A small image VAE, trained from scratch: 5.66M parameters.
Rows from block 7 of the encoder of a small image VAE, named by matrix and row number. Rows with one number belong to one neuron. Each number is 128 + 32 x the weight over its row's rms, rounded and kept within 0 to 255. All counts start at 0. Numbers have three digits each.
After each neuron's rows are labels from the 100 images, of 14848, where the neuron reaches its highest value: "lies over" is the class under the peak. Only what is clearly more common there than usual is listed. The data: made-up ball-and-stick molecule models. In brackets: how many of the 100.
# fc1: MLP up (encoder.blocks.7.mlp.fc1.weight, 768x192), inputs 0-191
# fc2: MLP down (encoder.blocks.7.mlp.fc2.weight, 192x768, transposed), outputs 0-191

fc1.751:132141151147134135114108131151112182139158125173109152117168117118151119085137141149152174095108065124112155144113150131106145087118099135148125132102068117160128143092137146142174131102106179115128134133135092074067125105184146134066075121085081180118160136111114074096100086164066154100185118090125138150129091118097140151184111115167180131179150142141094117119148068102127117105159160147176153113151164104089159025145131091147190140084079075104107146077147207152184084130155151091150176175161108069105116105169083124099146169157201170149077145094115139139172110158140152150
fc2.751:148113060088172109169124161115148133125138127070142156138138080118155060130149071082101132149146114184169099137131106106104138190138134160154186101107190120086075077097093135082139142129124077066117125105145087143121089155047116130116151146137176167152102117107162150142127169135132081164131163131139125112136132094176152120142179126099056122099064166114170125126166128114099118124153131130093163116144101153113123117129143177093101087113200172200106110124098104115146108134073110112156159109090192156160176120104153112135104167093076038115117107133089149112060167175131136072
lies over: blue ball (40)

fc1.418:073145085139123140143084122107090136089130094140129132124169145144175118166147135133105106153093156190169141145147086138142179116126074155106106190062171086138128122120116058166161139137121155128109097139079149088118146163165137130114100100117113083107087099147126079113110192134099158140087131177127088155202080100089123157169175144119142088122175094191132072053125135164110126137108167108130110183145175142106124129136158155093186098114127107078164093113152144117184175215108153128097114128140084164098066094139166153115163151157198132058167112138150076133148110106124176111
fc2.418:106117112142163186150127126103172173150162088158179086117140118148094160107094111163132110132114100143105142087098144104089162096118098136130147089105161099112094138117132194162096116126113083133128132214144150130138158131075103097138179113151098152107128125149248097178150127089088107139139111100131141131054078145136184174117097088147144127165116142030156169129141141113169145109158104127159116098140111136147069111163122152101088115163148152114139139126077141133114083135166192094093142194166153103121168113132074103124159108110103064170151121164168123146069073215162168139
lies over: blue ball (37)

fc1.500:044172133185114172121142127118175154096193157150094121122178114086089093168149096193087167081088118147095153095113120126086117165133109133136108127128164043122171129145062125196132105102197064148154101131181134118117169118163147091127089154135131130128167179095118103081130150140153166140137078079145148113082130099131127100114113144109227153142119118141106142122085151056147130125155135110119160061100143135087109157112104135123180083099106119138114128175109145108129136140170159095127124149116146169151135205166167141094172080183140136162118138120174138100057122108146171157
fc2.500:170141185089124115126154145107070055129073155126120102132087084180165136186116129087149129139122150156198145152116115126123190125146135107148133152149157187150126092146114127103089186106075134106121107050122150149155107128125110124152110107072202074135110075195116134169123164136129146123109161142139087132170130125133103186106171106129146098113101083140179112176118104136101133168074148144093121210130113122157159142132173152146127131151125107076146166099191133164159082117101103114186131100164111151077152063086126144086093181102144171084092070099082103154150103107112122065
lies over: white ball (55)

fc1.679:107101177180141139100148142117106123161094139144126153144138166150108190089114183160106177123103167162079196083128163112115148150118108068127119154109122052134079150150095092154118132089126143180133109131121102133116091147172102121142097150157110115097167101127155043120132121128094167101167162114118111180060056120157097122122152086167220175134157084146149108063139101150155142154086081131193112129092175127162137140164127045206163174127139096127165160117169096145134140141105104161123128156097119116116095123095115156107161101155228143124111132139107089161116133140169147166
fc2.679:156118103098123132155140147104201080124129153142134062125123102158085113162175141083125121186135150189133078134107077142110148164168156128151107162163091169098101087155135127121124146111135083109089141104146107172130154185062128098136118177155205119180136088096131153123095125136130069208124135117141140140127164105087096142096229119152104121122113084143172135151175131177092140142119117088083136153130115103147167153139106193170076078127122179122160171107103088155120077120088101084126099106146174195129127092102174133158092080105122106120117084093057065164150147109123153113
lies over: red ball (71)

fc1.161:141157119071133139138116118103109139179119098079095139096115169195161086142113090120175170089141176208112125160137139166207094099116137109127118178103133146097134192110173121198121172155142144112155113136135122183154130151131171117163058117138123120062110061183120073146129172100112149142150150130093159101141099171076130137107137137083113115140100106106120071103146132133166097162089046104126104214097185106154137082141148176103150074164146157076167122136101110094202134129142127138126144133122119124121096161127136121105180126088185136149133144089062101157135150132172159080
fc2.161:078145147192093120099160109100162106119139140148083146125135074182126171180071129132144095137118134092073117128148124165099173131103131137191092178111150164157170094200116113080119125086114162132170130146102142157149098131103149172143135134098169143109166083175099160170131145126132187157110163119126083115161170156158118121136113094091133177140183106183128191131089128120126097157109143183127145148128079099181087120117074160154152131140156084172080190156176076157089135112077094185118130183140154104163157105174160100141145074084080089143113136128173071120120131108063142175
lies over: blue ball (46)

fc1.350:130136094081126133062154154081109160135145200086173087145083096145134089169118110148138141157098097155119136114114093158128137112157062172151127150135146148153121172123145131164145142114125142165105120154126098196145116164137171101165125122112096178151182076098092145123078139117101107127142053133114181141161138122077167098157104150148112130092207145084051142116115112183110073078128155168132137128145103161073157055173140122107148085132074151086131136157079158112199095182101126124116100160117156116148144132201124116125171139123144116142120063035124096127177075140089140115
fc2.350:212108140070121134117119098155116106143089161153114079091086163129142123151157115122126109110125199161067113154131129164146143108143117094124115147133046082091119174093187165124154124098110154135145147120101150155103115101115149091070076146089108127132062129134047131122125160114153124152115115188141127115174088094138126111079106137143077073129145155136101118124096101152124171185151076100136094140159169137121138097120155146106188105136148063093145135120093109159160176103133173149082107153153073150175164108100195110087136080046098166128074121088150085119184207116100157146
lies over: blue ball (39)

fc1.298:126159143105147160103086250122171152130164118131131160139105123118112128091103142167087102193076164137149088107108120143099109149135164154106110109086142163125134097172124162164114122110141168137137097139163176096107136141185157123123126162132113134084101095125182121171144128110145121155153115075098092153104041145104197099117130115082082088164128107108096052109080167105180102129110167099154175094100081122091133127164125089117137155111042138163091110134149140083122173171116114139050141164169120147082116170121117125130110144230144119074125140115114182146103112118184089112
fc2.298:131168137113141154143118103075138096113156163132072110071134075102109148099154157143171120138104143132116086159106099083176139175153114082107131178160136118093139119124140176119131137184100140095111122143136081207139167153087090103073152121118151085114098141121129143155101100134130215136087113148163158109185119113116127166166111115136113183065116168169162102113090148183149114112153172087098064176138132129171128130115138149114007125109142111124149164150082076141118146122136134109140126064142115112137183132099179120242085098062138127150103119135118088146173166106099107170
lies over: white ball (29)

fc1.233:141193110114121138126136107154105146156173182136121143065142116113129007092072163111178130104085146103142104104149124128142107106116156154103089200131093168083135136193167178164147065100153156132112109155093109190102148108134095158134117149094128187125181064146166084178108121134099143104132081113157146141097089134115137106148099120165081157148116156065134118114117197162147086125164136095123070088105154152095123121120148169128147143113088113110147112117110117129185054133157161141087193143132127074145126115147146121118178099119172154147106129064142119164160114195143189173
fc2.233:103100120162186152128088108137166088120124061105145147156118129178153208164097083162068105125164088128105154116125182121098185157117154111157162123153188133151135081140079089098115170193185093141113096161141130110167090107086109105129155105169175073134091181137096168123155146135155088113112170168085074115166158150148125143148149096109177119095134129177137091079151081088160136128048129189141165180095125092141130135161081119159116171120168137130120119126146140078063124135118085160150120141145156165105136160118082157150081094198155083160137122156132152131071152081115138147
lies over: blue ball (97)

fc1.579:145155107199091123099145114131154178101136108108113130083155114087110109097085111157119117112078152091151158129202128091192157094092097130129109165113160147170149182168119157188154124110049193173123115125105130127089123109210162158155088142147095114113143147195081114083157146119154105114186098134157112104148138144137167132193150141147138107133140109161061072107109142100155121112140152105112077142144210096116136083120177102112172146104094115063097116178138125105165084115116123104136130115156160100082056149165091119108165173119178173140175139092153093156127158122191117094
fc2.579:091128153133091191124190055121142164064103129198132090117177157177077121136148114104140144128125186157117096102098092061057140162161087124123122110142145093162124105131153086105189126142168082160143106163156157065097129159089121180122123115127091090205119116125131170177164091171119197127049168169142161127168103178111079121098147079137145138149133128169138175109142095132151136159093142141113133140051120078168132136142164178100149098111114167133131154076112127104125111154149164145190102156107082112135134110133163120114168117136139123104162109161139127123137086098078161195
lies over: white ball (32)

fc1.415:109119092108107167106132134168136201093134178153164161141116119112091178143093133151075103156120150168174122142112134063102125112102138197105144198072125164197184106177119134171096136156112089118079106095144122078068092081139171097129083118083091154078094127113138165145141113097129113082124080141110099156163102129107157168177149104153127129083078103140108160076155094158108111131083113136169154135136168136074163102118120119152097139080098078187157076131163144106078104147115098164089099204126113071132135155142058143122101145188145128155145163171111098145135111142180109096
fc2.415:136092156167089083161108173137129162074167099150139105149140103168098096148133159089173113079113123137130128146119146089153148100176125076116192083182126068156126134109166184170073088184085119077109148110090139169193169090110096170068160108132182137106150176133120114143096148114154106139133097173167116138172155141163124125163141161176174144128119193150158147130164146124187129089109158166106120082089151095179095117153161136074114145188181134174116108099064108187145146148138168073149088089133115172140121168075167133121107132088176091141158105139113093139114112104137081105
lies over: red ball (34)

fc1.402:158112117104206172162133183065143211125179120135117153140139127174133137099098136099139164079171085091094119116127145098111164083158138141109157115078100140116104111143140126192090138136097149168138041158116160138159166142082147121113145131107139118113164199127130087124090145134095167187103133105102125142110109155086170125174140134164097101094131095087130122077100126077134117080151116140156152069155176112122066094130127131139133119075104076160167162199098106123152122149078135109054089208097158168125109170138132082105087134096137137079110151177191107134133100078155106098
fc2.402:084114092109181133171165158089113181136156157148132132157096163112142138163162183146190136080115082112096110077146186142108124154192121138106091078146076136166083131087140081084159078094129117106146134202082190128098102112097152108122119130115149130090115093116118112121175125098113177142156081170189169089076074145142156111070132059146160133113114079117099171055167143073156078115106075137096152088134135127133123144160113112141188122131098173111177152074156125118149152093100151099156113121130074088112150124175105154138170094148167132173145168124128164135096120112141152183
lies over: yellow ball (48); white ball (26)

fc1.181:063140136126115143106133104131172190129198204129092104083119108127097123114142097141085165082145123134135131124178061145089134171145121170146157113134141123164151120158117122167135129171132137163125065179181138168074177122171109153116119138127085197137179134103203123126142127100067136124126116110168174141116120157131135102149166109169173162163138111089041212100195108176166113136103135065158126049130105104102153108112100106204154094107094083126158139138121166142117088162143114053093149152159127139154173149147106148115161080099127142171110169115163136100153138130150130146
fc2.181:161138117090134129153123144151109119087115215137149089142160088133141143120130126113108108183145117090174129136087090106126106116144082181116120120169064116121162101156199109118113189091112128152097166160106093210132174130152157132090071161145145116144135071113103107128126083112052091081083094102176133112101155099133132160136122110151134161103050158073121133204151073171097086128202148159092107133160134125156120092113111103149113111170122174106131168119148082078183111069076106131132088135078149099158193165173139084098127107129166153171135120063153109145099123135114157106
lies over: blue ball (25)

fc1.638:111138086161142119132116153143140148133159156158127125106152172172079111132110090154089119112118152104158166074124143088100167062102170075154104173148056128119171140105163059154154082141142132175098049165173129112115090080186151118153118116114056177145186167060149142093135133139140136151137105079103097095114147137087125140144076102132194097116202114125156119117075084159126139167130151148113172127148104104101144177156099071171156066086098144112186134123135174150148143115126128113128111148110124133170081170171133141097180097155125099075179162108154102148108054113154095143
fc2.638:161092140100158158157152072128102119137179104172053168178135131194087170153141112102107139093127111111132165120117112121064098143090060073097128156114120116138075120149147112178179092122115133116106096169176131151122094136156184112090114136141072116044097138151133123101091098094177160173122137151192152157145105142111158146146144115107179102154130120182173103153152071077098101077120177074160145137109131105103142174111097173175081118113086191152123071151134148173140160183168112130107071114122117106111068134159102112121111070120185158140171085102127144078152138113099120154
lies over: white ball (45)

fc1.677:147139163099162126128131207141143161144101130108178140153148173110107097170158177085121088135112115190138107124146170144099165143091155081166152149134144069168079106161071151091129169104079088177154078169130080162129095083130087161190099118138088115104113176102107093104113124148137186123134115113098169133084116142097129147126157086123169166178165108110099066064118147145119063084160081141105166086123183110112085123138167110153129081133160149156144109083141167073139170096139173145170117148161167169150093091086109094137140137097140082075102069181160107148130089114114127078
fc2.677:115152179107111074182121152147101153149121077107092147101164113195111162167107087110169121114162115132146088172091170171160134158156118097168168141139164155103144157143155123086174164097087141087160154055076090111085102089159095102136151155090145119182149092132159136133114083112089146152190108157140069117120153141128095120130159166141176110141158151153151114164128075094145127133093155097075119171093096164111160121183085073123141140137098174109124131160203159129164127134146150161130104126184132148172153064163126158116132154134137080074095068114102138082125150187052153067
lies over: yellow ball (89)

fc1.491:072168168141074174158163136107110130086129142133114120104146170144081140121121164111155132120137124121115157080125152105135110131208128070146117139123102110143187124138128107176136142109125120204161097111087170161121157087140112193134135105136102116162097155150074046136111121096156111027210095097135145084157139109106117135179146142112123159106063123188144134109180073070100103131135121113118119131115145106098172155152174097134134156127100078153137129136141147123146047126126092097108118157145087148140078136161118082100171217149156193181132128075163089127150099125109073174
fc2.491:183109204169140154091165137095103158106142091146070094133114155128101213148135136124149097093168091109084170138144123143099145112113155099142090101098116164165115155164125076137219157122162177130120138093159155112098100098153167146150093103137149138177167116180113098094149096141118134083151123133131162133150097118059120161145093111158199127100133136188163117101143133127096153053066158130089124186161155106158181120165149101156167133093104116093140138118208173107132149133158174109194105154178099118083121103143118095092085121155166148093106133141143105120184081096089088183
lies over: white ball (25)